Rows from block 7 of a small multi-label image tagger, named by matrix and row number. Rows with one number within an expert belong to one neuron, the router's apart. Each number is 128 + 24 x the weight over its row's rms, rounded and kept within 0 to 255. All counts start at 0.
Before each expert's rows are labels from the 100 images, of 14848, where the router gives the expert most weight on average: "responds to" is what is common among them. Only what is clearly more common there than usual is listed. The data: drawings of small networks of dots and links.
# router: router (model.blocks.7.mlp.router.weight, 4x192, trained with AdamW), inputs 144-191
# gate: expert gate (model.blocks.7.mlp.gate, 4x192x192), inputs 144-191
# up: expert up (model.blocks.7.mlp.up, 4x192x192), inputs 144-191
# down: expert down (model.blocks.7.mlp.down, 4x192x192, transposed), outputs 144-191

# expert 0
responds to: two groups
router.0 [123 153 167 122 148 140 139 108 123 170 143 149 102 122 148 157 107 103 147 147 140 117 110  98 163 151 125  98 132 136 106 109 147 106 120 164  90 138 150 140 113 125  90 136 154 133 129 191]
gate.0 [130 132 134 167 137 170 136 134 184 172 148 135 105 130 129 125 136 119 125 152 139 123 128 100 127  68 137 138 118 128 111 202 111 123 120 111 152 135 127 180 172 151  89 133 159 189 112 116]
up.0 [116  96  99 113 128 125 129 103 127 113 145 118 121 129 121 118 162 109 118 132 138 123 101 124 123 111 127 124 126 166 125  97 142 119 101 118 126 121 128 127 141 164 116 107 155  96 130 138]
down.0 [133 101  95 119 134  93 139 142 111 147 169 120 134 115  97  87 168 133 125 130 132  61 126  83  60 123  95 128 147 157 116 130 155 144 124 216 121 240 143 109 129 135 144 118 144  85 102 124]
gate.1 [ 93 171  96 122 140 118 132 189 157 128 181 144  95  52 177  65 130  99 121 121 144 135 135 151 102 121 134 110 115 132 107 128 135  89 124 115 130  91 125 170 143 135 125  69 173 117 150 131]
up.1 [ 92 125 233 165 106 110  88  52 120 131 157 100 116 123 106 123 152 134  96 144 157 149 136 132 122 157 146 142 135 160 133 172 125 126 115 133 103 122  71 126  85 131 175 125 125 151 129 115]
down.1 [123  84 117 119 153 105 120 141 131  90 106 128 127 104 120 115 113 142 129 119 166  86 114 112 114 175 141 166 141 135 102 135 118 126 135 145 126 195 127 135 126 102 149 125 114 183 208 116]
gate.2 [138 145 128 116 113 127 126 179 103 125 128 172 126 111 128 121 142 135 125 120 121 124 129 129 125 129 159 138 121 147 132 134 122 129 129 174 128 167  97 126 135 149 128 177 123 140  91 160]
up.2 [117 126 101 138 124 125  58 194 128 130 129 113  24  93 129 141  87 116 128 171  99 120 144 122 123 133  63 134 137 105 146 126 129 130 108 111 123 130 128 126 146 125 164 113 126 118 112  93]
down.2 [194 163 122 152 164 121 117 124 125 128 101 131 140 120 133 130 125 133 128 119 123 140 126 151 118 108 122 119 141 115 138 152 102 128 128 139 126 168 129 107  91  37  94 114 128 126 135  88]
gate.3 [155 124 112 141 138 159 130 159  99 140 129 157 144 118 139 125 192 144 108 140 112 101 122 188 135 123 126 129 134 145 129 118 111 152  53 145 117 145  49 117 128 104 123 142 161 150 127  54]
up.3 [ 97 125  96 131  86  74 123 122 120 122 149 116 116 121 132 143  77 155 118 167 125 146 126 158 132 126 123 129 125 118 128  77 123 143  74 118 118 162 127 117 143 134 133 128 116 113 116 130]
down.3 [132 127 137 123  78 128 137 118 178 133  89 121 126 127 114 176 187 113 140 224 112 138 106 152 121 108  85 142 125 134 169 162 135 139 119 128 128 145 125 128 165 152 126 116 113 130 138 115]
gate.4 [151  45 135 137 165 159 132 146 115 127 163 120  97 169 115 126 103 122 133 111 117 137 131 122  31 118 124 128 162 114 125 118 139 153 137 117 106 134 120 202 136 125 130 109 101 196 123 116]
up.4 [109 132  96 131 112 149 146 131 128 128 129 127 134 154 143 150 125 125  53 125 120 124  89 116 133 137 126 122 135 131  48  95 133 106 120  98  93 131 130 149 119 144 123 131 116 129 127 133]
down.4 [112 162 149 152 138 124 154 154 108 118 115 122 141 125 141 133 127 131 123 114 137  78 136 127 125 130 132  84 131 103 215  97 132 127 147 116 129 108 127 109 126 129 144 128 127 130 150  73]
gate.5 [116 129 201 120 122 131  99  96 133 143 148 123 125 135 148 130 122 118 147 121 122 108  88 134 141 133 110 128 128 204 124 119 132 155 141  90 142 119 132 143 136 113 126 135 149 132 127 134]
up.5 [145 112 131 107 138 161 143 140 140 175 134 123 128 126 132 139 152 126 126 159 133  80 133 123 119 131 112 128 129  92 182 144 151 159 118 128 124 149 181 136 129   0 105 123 123 150 120 105]
down.5 [125 123 120 129  57 133 118 152 113 119 122 139 181 177 140 128 125 136  99  99  95 111 131 134 136 135 148 127 125 126 124 139 122 127 110 129 127 133 149 127 118 127 137 106 136 181 114 157]
gate.6 [ 88 153 144 152 119 148 157 121 130 127 133 127 135 138 126 119 117 117 128 134 138 118 128 194 113 123 122  88 100 136 131 122 116 140 118  95 116 127 125 140 120 184 173 126 170 124 140 163]
up.6 [139 132 102 119 177 122 122 132 126 122 127 120 113 127 145 119 165  91 108 130 127 104 130 132 130 137 131  91 134 107 131 134 180 135 150 129 123 118 140  98 121 145 145 115 122 121 118 118]
down.6 [152 136 152 128 177 118 132 131 147 108 165 130 174 177 128  68 122 116 132 118 150 125 122 134 121 115 121 141 128 207 129 156 138 149 140 127 108 115 138 141 121 124 132 134 151 124 153 124]
gate.7 [ 79 125 126 122 123 122 129 127 102 127 130 142  64 134 110  74 121 137 117 126 190 111 148 154 142 172 126 143 129 153 124 127 117 114 128 125 129 116 120 159 131  86 115  77 195 116 110 135]
up.7 [123 108 118 129 127 105 127 156 128 102 121 189 134 130 114 140 132 129 127 138 150 109 113 130 101 127 123  86 130 124 135  95 131 122 144 137 137  80 144  94 118  99 136  13 132  95 149 135]
down.7 [121  85 156 130 140 153 132 137 130 171 152 153 132 139 139 116 157 133 128 133 147 127 161 144 128 127 111 137 102 134 133 136 150  84 135 119 119 123 107 145 125 139 150 122 131 126 132 136]
gate.8 [149 128 147 183 106 122 127 105 128 125 124 128 132 147 128 112  83 129 108  72 154 112 131 171 149 123 141 134 125 123 115  98 125 138 105 128 157 149  95 103 130 123 145 112 127 107 141 109]
up.8 [115 131 120 186 149 132  83 130 133  94 125 106 129 205 149 125 129 162 164 164 116 135 136 170 137 132 131 159 148 128 141 172 132 121 143 131 130 124 101  93 129 120 141 103 130 129 168 108]
down.8 [127 127 126 140 138 133 151 121 140 130   0   0 128 133 122 126 121 111 134 120 131 128 130 118 135 101 125 136 127 136 120 128 122 155 127 127 121 149 122 128 172 127 121 136 142 133 128 147]
gate.9 [121 138 100 115 127  80 132 126 139 121 154 127 163 120 109 122 126 126 137 110 136 140 101 133 129  76 138 132 148 129 104 125 124 123  98 118 141 128 133 135 149  85 120 161 133 124 148 124]
up.9 [138 126 113 118 142 116 130 115 122 161 111 116 124 109 125 152 114 128 123 143 150 109 123 132 148  40  77 135 119 127 137 115  85 187 158 140 143 170 128 138 128 120 131 154 118 166 133 125]
down.9 [153 129 123 148 128 120 132 125 100 130 137 126 134 132 127 118 125 140 141 150 148 142 138 138 126 122 163 145 147 122 147 121 126 135 163 174 141 113   0  99 145 131 130 126 103 156 122 143]
gate.10 [129 118 139  98 132 120 146 100 114 124  87 126 121 139  99 126 122 146 154 125 169 135 181 125 143 110 138 127 133 101 118 108 110 122 126 113 131 101 124 113 114 123 111 125 127 148  91 158]
up.10 [132 129  24 110 198 121  84 118 129  86 135 140 124 140 175 127 137 158 103 144 129 128 119 131 129 150 126 159 140 143 103 110 120  78 105 145 134 118 132 124 109 119 115 126 142 134  89 111]
down.10 [138 125 135 124 153 137 114 129 144 112 132 115 146 141 136 134 138 129 134 113 139 135 165 222 135 147 129 110 140 143 176 140 142 127 126 121 126 116 117 120 141 136 123 123 120 131 137 104]

# expert 2
responds to: complete; seven dots
router.2 [135 138 104 127 137 135 145 156 146  90 177 126 120 141 115 134 113 117 124 154 116 130 106 126 141 139 121 142 127 110 114 144 114  93 102 138 108 138  80 156 134 136 132 138 153 110 108 182]
gate.0 [131 130 117  92 156 139  86 105 206  99 138 116 132  97  38  85 120 141 109 117 124 139 139 118 125 126 137  84 157 125 144 129 132 155 128 132 179 146  91 100 115 140 139 146 105 127 109 140]
up.0 [136 147 102 117 117 112 197 128 120 128 132 110 136 145 135 132 108 127 134 152 123 139 127 105 151 133 121 139 129 156 161 127 130 155 131 165 128 122 141 142 113 116 157 134  97 128 114 127]
down.0 [136 127 132  71 148 143  96 213 118  99 128 121 131 126 124 135 145 136 137 115 146 183 121 137 104 119 158 136  67 121 141 156 132 105 131  83 128 176 121 128  98 145  89 116 137 142  46 165]
gate.1 [178 117 137 129 125 132 119 144 116 141 111 126 141 134 132 134 110 132 140 167 154 146 103 176 124 118 160 145 155  41  81 121 128 132 142 119 147 130 144 137 138 124 130 141 126 128 118 165]
up.1 [137 177 132 119 126 128 141 128 110 116 172 127 152 131 122 129 129 126 123 153 118 133 130 120 154 119 139 127 132 124 136 127 141 127 126  88 120 153 152 147 129 129 128 183  98 104 119 103]
down.1 [170 107 128 155 121  99 129 137  96 126 139 119 107 119  75 142  73 170 135 131 133 143 133 154  92 147 142 142 126 139 128 123 119 129 128  72 127 109 112 132 101 127 141 118 142 158 118 146]
gate.2 [136 129 126 125 188 128 136 133 124 126 167 131 144 127 144 132 129 134 115 125 136  96 126 132 129 119 172 108  95 158 208 127 145 123 132 128 125 121 126 125 120 129 124 124 219 132 131 153]
up.2 [131 135 120 125 138 134 151 124 138  85 168 128 173 141 148 173 136 145 109 137  63 125 112 137 126 118 129 116 114 219 152 106 127 207 122 141 118 109 132  85 118 194  25 123 130 128 134 140]
down.2 [148 103 118 128 136  99 105 131 142 173 107 151 117 130 132 129 120 182  89 138 122 133 113 118 104 123 183 133 164 128 109 121 138 147 110 181 122 149 128 126  74 128 134 122 132 112 108 129]
gate.3 [128 141 119 127 116  74  54 103 148 116 115  95 125 124 115 118 124 130  70 129 122 163 137 128  95 144 174 130 103  59  96 166 102 119 192 145  85 137 130 127 110 123 169 135 133 126 146 127]
up.3 [127 127 255 132 126 151 132 129 100 126 124 108 140 140 115 153 175 134 144 132 103 149 123 121 124 106 130 135 128 110 132 143 120 187 118 132 128 114 139 129 105 118 116 147 109  90 132 127]
down.3 [131 103 130 203 135 130 104 152 139 129 128  86 131 113 135 136 135 126 147 106 101 115 127 129 124 122 166 113 165 150 128 131 134 160 129 130 116 137 140 130 125 170 187 128 201 132 185 125]
gate.4 [156 128 130 103 106 127 101 130 116 142 134 129 130 100 127 120 190 128 138 143 145 121 109 220 137  82 128 118 108 138 124 129 125 131 130 112 155 124 154 115 129 114 133 142 142 131  84 124]
up.4 [121 173  83 140  97 125  99 153 145 110 158 157 142 134 117 121 128 134 104 130 132  86 137 149  41 149 115 132 128 134  98 132 111 114 132 112 126 123 122 154 127 127 116 135 141 127 110 108]
down.4 [148 127 123 127 130 138 113 125 108 141 135 140 108 122 135 115 140 113 123 126 127 122 104 130 130 146 117 135 156 115 129 141 115 124 146 128 153 128  74 130 138 128 145 122 128 155 120 149]
gate.5 [134 151 184 148 135 148 123  89 160 135 133 155 128 132  87 114 156 124 125  90 116 127 105 148 132 115 120 130 142 124 114 124 160 111 137 159 124 158 129 127 122 123 113 142 145 126  95 123]
up.5 [122 152 125 133 128 123 141 126 138 132 125 126 128 123 154 127 135 150 127 126 148 128 154 160 149 140  94 151 128 133 148 124 115 177 108 148 141 139 126 151 149  64 124 130 130 112 127 141]
down.5 [125 112 116 137 133 153  99 114 127 129  98 153 139  79 133 115 113  96 149 123 133 140 118 130 113  80 125 147 122 125 127 128 111 131 140 139 147 123 127 123 116 142 128 120 144 140  89 136]
gate.6 [128 120 150 122 159 137 142 137 146 114 155 128 173 118 138  84 126 132 139 121 129  87 150 180 116 125 124 130 110  88 128 182 123 140  91 116 110 156 102  71 108 110 142 119 131 140 147 113]
up.6 [127 135 102 126 114 127 128 165 169 142  62 176  95 123  75 137 125 140 142 126 103 130 123 126 121  89  40 129 158 129 129 131 132  80 128 114 123 126 156 135 133 127  99 146 121 181 128 131]
down.6 [130 147 130 111 118 122 144 127 130 119 121 127 127 128 133 134 122  63 134 113 161 153 142 177 118  89 134 119 115  53 138 124  92 140  71 113 121 133 130 155 182 126 134 102 169 126 146 125]
gate.7 [111 115 103  88 125 114  97 173  76 138 149 119 123 105 104 126 130 103 144 168 181 132 133 134 128 118 113 121 145 119 112  74 128 130 141 133  78  93  91 129 101 130 161  96 121  59 194 146]
up.7 [161  87 135 128 132  72 133  98 130 125 123 100 143 153 140  96 137 141 147 107 124 114 127 106  95  78  85 144 141 135 102 121 132 140 142 141 124 133 148  85 135 148 152 118 140 191 142 141]
down.7 [ 70  83 112 124 136 152 134 120  92  90 144  62 127 135 119 135 154  66 122 100 125 148 137 142 145 133 123 121 120 200 122 115 137 135 121 136 108 103 131 140 132  96 109 130 123 126 129 149]
gate.8 [127 123 154  91 153 161 115 132 140  99 132 138 112 126 116 187 181 128 102 138 123 128 130 111 116 128 118 114 125 126 120 108 173 115 130 119 137 156 148 127 120 171 149 117 133 108 121 115]
up.8 [ 81 147 137 154 144 125 144 125 128 133 255 130 127  76 123 122 112 140 129 110 165 118 120  35 128 135 137 136 155 133 116 127 179 133 123 136 136 134 163 126 124 107 128 131 114  78 126  68]
down.8 [131 128 119 123 127 127 125 113 133 127 152 136 214 129 142 123 187  65 118 113  28 122 126 138 155 105 174 146 136 122 131 129 130 161 125 115 167 185 103 150 129 112 118 117 125 131 121 129]
gate.9 [ 59 119 132 125 135 118 134 122 126 104 111  66  76 133 141 127 141 121 131 116 127 140 112 126 148 178  74 130 148 127 132 131 140 124 154 136 108 112 110 123 129  93 127 131 176 155 103 131]
up.9 [131 157 150 127 123  92 132  86 119 175 128 142  69 122  93 176 139 147 127 175  98 173 134 146 132 129 169 122 125 131 126  99 118 127  31 129 144 106  99 130 126 127 130 167 137 128 130 137]
down.9 [ 92 121 146 105 118 124 128 130 128 170 132 129 102 151 122 152 111 130  90  91 129  79 122 121 189 118 143 154 140 100 128 123 130 126 126 177 126 118 120 128 139 146 121 157 149 111 136  80]
gate.10 [133 130 134 129 127 135 136 111 127 178 128 153 130 137 178 134 144 115 135 137 146 125 132 125 135 155 133 124 142 132 121 140 111 104 127 128 129 137 128 131 119 132 140 122 113 130 138 122]
up.10 [110 146 127 101 114 135 143 129 129 124 118 105 141 162  74 186 124 156 125 118 100  71 109  94 153 148 119 126 134  98  99 133  71 136 149 133 124 127 128 129 167 128 127 119  71  23 148  99]
down.10 [124 133 119 131 130 135 124 144 126 124 102 105 171 184 176 127 169 125 126 111 119 132 136 130 130 118 128 125 148 153 255 129 108 118 122 131 123 157 131 146 116 134 133 111 112 114 173 108]

# expert 1
responds to: five dots; chain; green dots
router.1 [124 124 112 108 123 127 124 147  78 124  75 133 121  98 152 108 108 142 137 114 151 140 171 132 121 125 179 129 116 127 122 117 130 161  98 127 155 139 152 109 118 150 149 158 120 121 125 103]
gate.0 [123  75 124 105 131  93 126 130 157 154 150 151  82 125 122 145 104 120 142 120 137 144 186 129 124 178 154 186 141 180 130 125 128 116 126 128 123 107 105 140 140  98 136  66 129 103 140 116]
up.0 [124 114 162 136  74 150 123 115 140 152 125 126 135 129 122 143 153 148 130 122 126 128 128 119 166 136 153  79 114 134 131 121 119 255 124 131 137 124 136 109 166 164 100  84 119 144 121  97]
down.0 [123 133 137 127 118 135 131 144 124 118   0 108 131 118  95 127 141 167 254 147 152 130  94 115 127 128 127 143 125 127 142 117 150 128 130 116 127 115 144 128 126 115 124 139 137 126 129  77]
gate.1 [132  53 137 139 132 116 113 142 128 119 120 131 113 127 130 121 146  69 147 133 120 150 128 135 133 137 127 109 119 124 124 126 145 125 153 123 182 113 135 171 126 116 157 114 143 120 125 116]
up.1 [126 122 129 153 130 123 107 123 171 138 127   0 113 123  97 116 111 127 125 127 121 107 128 131 126 132 131 125 125 131 116 123 116 134 144 134 130 109  79 141 143 117 187 130 126 142 125 130]
down.1 [104 137 123 126 127 123  93 135  96 120 129 127  87 135 160 127 127  71 123 122 126 167  98 125  55 129 133  93  71 116 126 153 119  46 134 124 139 100 125 135 112 120 109 145 121 117 126 156]
gate.2 [ 92 139 127 137 146 161 133 128  72 167 124 126 147 122 124 129 105 127 127 126 120 127 130 153 130 159 161 121 162 110 111 134 167 108 131 128 128 122 172 118 177 148 122 115 120 138 128 135]
up.2 [111 129 150 128 116 137  57 152 109 130 122 123 108  79 128 119 122 155  92 113 119  89 121 129 160 102 111 129 141 129 138 119  56 139 111 113 119 122  89 148 128 134 121 138 128 128 117 144]
down.2 [138 144 127 144  87 152 151 137 128 133  90 101 103 109  88 114 149 108 143 128 122 128  88 121  73 123 137 155 150 175 121 133 147 141 132 129 138 134 127 101 136 128 115 125 139 145 121 137]
gate.3 [164  51 136  90 119 121 135 137 145 110 128 129 115 107 134 124 131 109 147 111 110 129 174 152 140 128 127 125 133 139 150 157 226 136 132 117 134 135 130 147 129 121 137 113  39 149 186 117]
up.3 [108 117 114 122 124 124 125 125 137 162 126 133 121 134 140 126 135 126 161 118 102 136 119 128  75 155 112 144  95 135 128 124 115 145 135 121 131 129 128 124 108 130 114 131 128 106 133 132]
down.3 [113 149 128  92 120  67 188 134 104 138 113 116  80 128  97 140 112 109 202 126 123 117 134 129 119 124  94 144  68 130 131 121  98 126 125 147 142 130 130 121 146 124 147 125 144 100  96  94]
gate.4 [ 78 125 148 127  98 126 120  98 138 132 155 129 102 103 125 137 127 136 103 120 114 140 154 122 122 168 159 121 127 133 122  75  87 157 123 146 135 124 135 124  94 127 106 139 255  88 131 118]
up.4 [119 110 127 150 132 131 127 144  87 149 126 145 119 135 136 112 127 125 122 112 124 132 123 181 132 115 123 130 132 129  94 145 106 166 129 135 129 113 143 143  32 142 129 162 134 141 126 120]
down.4 [ 98 120 117 126 150 130 115 124 128 162 131 134 120 147 109 149 145 137 173 123 235 155 184 119 122 108 128 127 113 118 126 120 131 160 174 161 153 126 150 124 127 121 123 137 117 122 108 121]
gate.5 [164 116  92 129 131 138  63 134 127 138 132 116  93 127 129 123 139 122 181 147 153 123 144 144 123  85 147 112 117 131 118 161 145 128 140 180 231 107  93 137 117 139 132 131 123  58 124 149]
up.5 [128 153 137 103 105 114 142 133 100 119 131 136 155  81  92 120 135 163 106 118 131  98 194 114  97 131 123 139  97 117 122  94 128 122  42 159  98 178  83 128 146  81 132 109 157 144 126 122]
down.5 [  4 137 135 135 117 124  76 144 125 136 110 179 129 140  88 131 128 110 128 127  93 119 146 142 138 127 126 116 127 124 121 136 128 105 103 128 128 133 115 127 128 117 135 105 167 111 166  91]
gate.6 [128 126  88 154 150 125 153 128 124 133 117  93 100 136 157 110 124  99 170 142 158 126 102 114  94 121 112 123 142  86 105 111  79 128 136  84 152 115 128 151 113 127 131 157 133 142 173 100]
up.6 [144  92 154 115 124  86 131 121 127 144 127 102 146 128 129 115 152 126  64 143 121 137 135 146 132  86 129  91 146 120 130 123 139 119 104 125 151 131 131 156 153 124 137  37 121 110 128 126]
down.6 [134  95 126  61 105 128 158 106 110 148 131 118 134 121 130 107 121 133 105 115 138 122 135 123  96 162  63 123 106 143 129 134 118 138 111 131 114 123 138 167 178 134 126 133 124 126  98 152]
gate.7 [169 125 135 123 143 139 140 122 124 148 114 145  87 128 124 127 104 105 132 103 118 108  85 126 114 123 147 146 153 121 120 125 127 130 115 108 118 108 130 127 131 124 132 130 124 121 124 122]
up.7 [128 118 123 117 121 117 127 124 132 103 130 112 121 144 134 213 141  76 119 107 126 119 148 116 148 133 114 122 129 125  85 111 122 255 178 103 165 142 141 127 134 121 107 143 134 128  72 123]
down.7 [120 128 138 126 129 168 150 125 128 140 126 125 127 121  82 132  93 134 180 131 115 103  88 106 140 127 147 130 121  79 129 129   0 133 100 128 128 130 119 114 153 108 102 127 118 130 126 212]
gate.8 [124 147 123 140 151 146 137 103 180 128 126 114 129 153 127 130 132 124 124 127 141 123 146 134 118 122 129  88 131  11 133 145 143 128 159  82 127  52 133 135 135 148 111 158 133 130 146  98]
up.8 [128 111 142 132 168 127 154 106 131 134 231  64 160 125 120 131 136 133 121 117 132 130 194 120 125 132 142 143 167 116 104 146 129 131 155 124 135 101 126 152 152 106 125 128 129 106 125  93]
down.8 [137 136 130 117 121 124 120  63 128 156  97 109 136 133  98 134 140 115 127 117 127 128 110 139 103 134 157 135 114 128 142 153 111 186 126 121 157 128 113 171 154 133 114 117 108 121 116 155]
gate.9 [127 135 133 128 127 130 122 130 131 126 126 126 127 129 130 142 122 128 127 140 131 129 126 125 127 126 129 123 122 130 129 128 130 127 134 119 131 125 132 140 133 122 128 129 144 128 101 114]
up.9 [122 132 128 131 145 126 123 130 112 126 103 123 124 126 125 128 130 195 117 185 121 170 124 153 119 136 136 127 128 122 130 131 120 126 133 130 127 128 134 123 131 126 128 124 128 113 122 127]
down.9 [135 143 153 134 108 135 110 150 118 128 128 135 128 127 123 126 136  92 138 136 141 128 138 134 133 128 134 119 103 138  32  93 135 124 132 135 128 132 120 125 131 119 127 128 135 128 128 135]
gate.10 [128 104 113 127 138 128  56 143 124 127 120 108 178 129 126 128 127 115 141 132 152 130 156 124 111 128 128 135 151 132 158 125 120 114 148 173 112 158 115 141 146 108 151 104 127  78 124 151]
up.10 [142 110 112 123 170 127 129 138 102 171 141 132 156 109 155 109 135 200 126 158 165 139 122 130 118 127 128 121 136 118 175 127 107 158 138 138 156 156 146 137 168 121 127 203 101 128 125 135]
down.10 [131 121 134 155 105 144 123 141 114 114 112  70 155 133 191 126 132 100 137 126 122 131 121 127 113 118 128  36 118 142 128 129 118 137 129 141 128 144  66 112 160 139 107 118 101 116 139 134]

# expert 3
responds to: nine dots
router.3 [101 156 171 151 145 130 132  83 104 199 151 133 101 109 142  96 133 113 129 132 153 115  85 122 145 162 101  88 107 132 128 134 162 116 129 173 101 126 123 119 108 157  76 117 134 142 111 149]
gate.0 [133 137  74 124 136 102 127 130 130 123 126 126 177 118 107 111 136 128 129 110 132 100 127 127  71 158 118 128 170 125 145 154 105 189 128 138 124 135 128 119 155 108 142 126 143 132 144  68]
up.0 [122 129  83 126 125 142  83 129 116 125 139 118 118 128  95 244 141 112 130 128 179 172 101 127 131 125 132 112 142 156 125 112 139 148 112 123  96 129 127 111 127 128  35 127 121 120 126 129]
down.0 [138 111 126 191 126 135  96 110 106 140 110 152 128 146 117 134 159 124 139  90 111 122  76 126 119 136  97 108 144 126 150 112  91  33 134 137 132 128 141 141  95 132  76 128 147 146 136 115]
gate.1 [121 138 111  93 135 126 127 126 127 144 134 157 115 157 124 118 104 125 122 100 116 119 117 217 143 121 199 149 106 177 132 129 122  93  84 181 148  87 128 111 132 126 171 124 129 125 197  99]
up.1 [144 100  64  95 118 150 140 131 105 124 124 114  88 111 119 140 143 121 103 120 134 118 115 117 145 116 143 158 129 135 129 121 123 153 118 137 129 116 134 134 118 125 121  85 112 146 137 114]
down.1 [168 151 111 123 125 173 135 113 122  87 127 135 146 120 172  96  85 119 138 135 180 107 128 129 113 134 153 123 121 133 120  89 152  68 130 132 138 128 121 106 116 130  94 151 113 152 117 104]
gate.2 [108 104 128 124 146 111 106 120 168 137 133 117 148 121 126 111 135 102 128 141 111 133 120 127 102 119 136 104 140  22 106 122 118 123 143 130 119 136 133 110 122 139 119 132 133 125 144 106]
up.2 [100 111 154  92 104 124 133  74 113 133 150 127 103 125 116 143 140 160 120 137 130 144 147 143 169 129 117 143 130 128 146 133 132 149 155 130 157 139   2 158  96 123 119 130 143 100 126  89]
down.2 [131 129  82 150 121 131 152 130 128 119 126  80 123 170 146 141 129 138 102 107  99 146 132 129 135 119 118 110 133 113 120 110 153 132 137 117  99 136 140 110 119 132 136 105 132 151 100  78]
gate.3 [123 119 121 117 141 174 137 115 148 145 117 114 146 102 110 139 127 130 124 129 115 142 120 138 135 156 121 128 128 130  26 201 127 114 112 127  93 126 107  88 145 100 124 160 114 126 146  90]
up.3 [ 62 137 120 114 132 131 166  96 142 133 144 124 150 128  77  95 146 128 126 120 126 142 152 132  78 113 135 143 180 128  72 122 121 107 153 140 103 103 135 135 128 132 119 126 120 114 139 118]
down.3 [128  32 127 128 130 135 159 147 128 134 131 145 134 129  89 126 128 116 158 119 155 107 141 129 132 127 163  40 132 129 128 207 118 135 117 119 149 123  94 131 130 130 141 123  93 130 124 116]
gate.4 [165 125 131 125 130 107 119  58 129 136 132 131  99 130 126 140 139 134 124 116 131 156 140 149 181 154 172 140 133  88 153  95 132 121 134 126 163  81 218 130 107 123 103 131 128 167 121 113]
up.4 [128 109 117  54  93 122 104 123 141 126  93 139 108 126 123 130 131 165 162 131 134 137 100 122 143 144 134 129 128 115 130 126  60 135 172 141 108 125 138 113 116 130 131 123 138 179 152 139]
down.4 [125 146 126 139 157 108 148 158 131 137 129 153 109  59 130 100 123 128 115 136 168 129 151 117 121 120 128 122 109 116 117 133 129 135 139 141 138 119 142 120 139 141 131 112  97 125 123  83]
gate.5 [121 125  74 126 133 151 121  85 129 134 170 144 143 136 146 125 129 131 112 143 118 113 104 127 196 114 135 125 139 160 123  96 149 165 168 128  93 130 145 120 148 119 127 124 101 137 113 143]
up.5 [100 156 121 124 143 138 112 162 128 127 122 133  99 123  83 122 129 114 149 110 106 130  44 241 125 131 161 122 128 104 131 136 109 132 114 133 146 171 121 127 138 134 178 113 136 127 139  42]
down.5 [125 118 134 128 108 135 124 128 162 108 150 109 117 173 137 129 113  96 132 134 127 126  97 127 137 109 128 126 137 112 136 147 103 161 125 124 127 144  99 124 136 216 136 137 161 104 136 145]
gate.6 [113 136 131 123 123 163 127 160 136 124 117  92 127 135 127 142 151 136 108  51 160 142 129 135 142 156 124 150  80 144 130 180 128  48  99 104 128 128 114 131 142 123 135 121 105 132  97 133]
up.6 [134 154 124 128 129 116 127 135  93 131 137 107 120 122 146 158 145 119 126 135 140 136 141 127 115 117 155 134 128 143 132  59 134 102 128 128 141 125 117 121 145 115 143 148 123 111 105  47]
down.6 [135 132 119 125 157 126 137 121 133 127 126 149 152 132 121  93 100  95 126  81 129 125  95 147 134 128 120  93 132 106  91 107 105 128 140 111 112  78 119 111 125 104 107 117 116 136 175 118]
gate.7 [129 130 128 127 105 115 104 116 214 136 101 163 108 130 171 123 136 151 140  98 124 137 117 112 133 122 136 118 124 133 104 117 132 160 135 163 127 132 143 114 128 146 112 119 126 143 132 128]
up.7 [128 129  82 124 131 125 129  73 134 142 138 122 138 127 137 173 134 130 115 106 111 125 151 139 107 128 120 118 102 120 118 173  78 209  86 168 135 117 117 133 119 140 132 178 133 123 130 122]
down.7 [131 127 126 127 125 125 109 162 136 140 118 100 136 128 118 125 146 146  94  88 142 150 131 114 126 164 148 134  98 151 189 120  97 169 127  88 133 102 130 119  33 131 131 150 122 114 139 134]
gate.8 [130 127 126 156 130 129 116 107 138 152 125 151 170 121 122 128 122 127 126 144 125 133 127 128 133 125 113 141 127 124 134 101 129 132 130 125 124  97 193 119 182 131 122 130 139 125 165 151]
up.8 [139 118 114 129 131 115 115 104 129 151 131 129  82 165 164 119 123 138 111 123 107 127 152 128 128 151 103 122 117 124  96 117 123 113 110 142 111 124 118 129 148 115 122 181 133 127 101 138]
down.8 [163 136 127 130 236 116 153 134 128 167 138 102 133 177 133 123 111 118 147 123 130 161 137  66 166 104 115 130 117 121 113  72 125 145 114 123 158 141 125 116 129 125 179 129 139 142 152 172]
gate.9 [133  81 101 127 156 153 123 126 130 135 135 175 132 102 128 129  98 123 130 134 143 128 137 107 117 108 124 125 140  96 130 122 141 131  86 121 144 140 128 129 121 167 134 121 133 120 136 144]
up.9 [122 134 120 122 138 211 127  90 113 115 122 128 143  61 194 127 143 169 124 139  69 128 116 132 138 121  97 131 143 125 123 126 118  92 136 130  90 104 118 128 130 119 131 127 131 120 135 118]
down.9 [110 115  68 145 142 142  78 119  54 129 102 129 129 116 114 129 132 131 133 138 143 131 143 132  73 117 130 139  98 164 114 141 135 136 128 122 157 128 141 127 164 161 146 109 119 138 130 135]
gate.10 [140 128 185 129 105 126 140 142 128 112 142 143 122 138 110 128 131 139 138  93  66 128 142 139 132 131 236 155 191 137 157  86 157 112 149 128 148 132 149 135 123 121 127 133 123 163 124 125]
up.10 [133 149 133 132  98 101 118 128 107 134 147 161  58 123  85 118 133 166 124  76 137 114 103 109 129 103 110 145 114 126 102 133 122 150 182 129 145 147 105 129 127 131 136 129 128 116 118 128]
down.10 [144 128 134 101 194 137 132 127 129 139 119 125  90 186 142 108 121 141 112 110  51 133 114 103 148  93 143 131 124 125 134 143 133 119 159 165 156 137 130  88  73 125 153 121 143 131 106 117]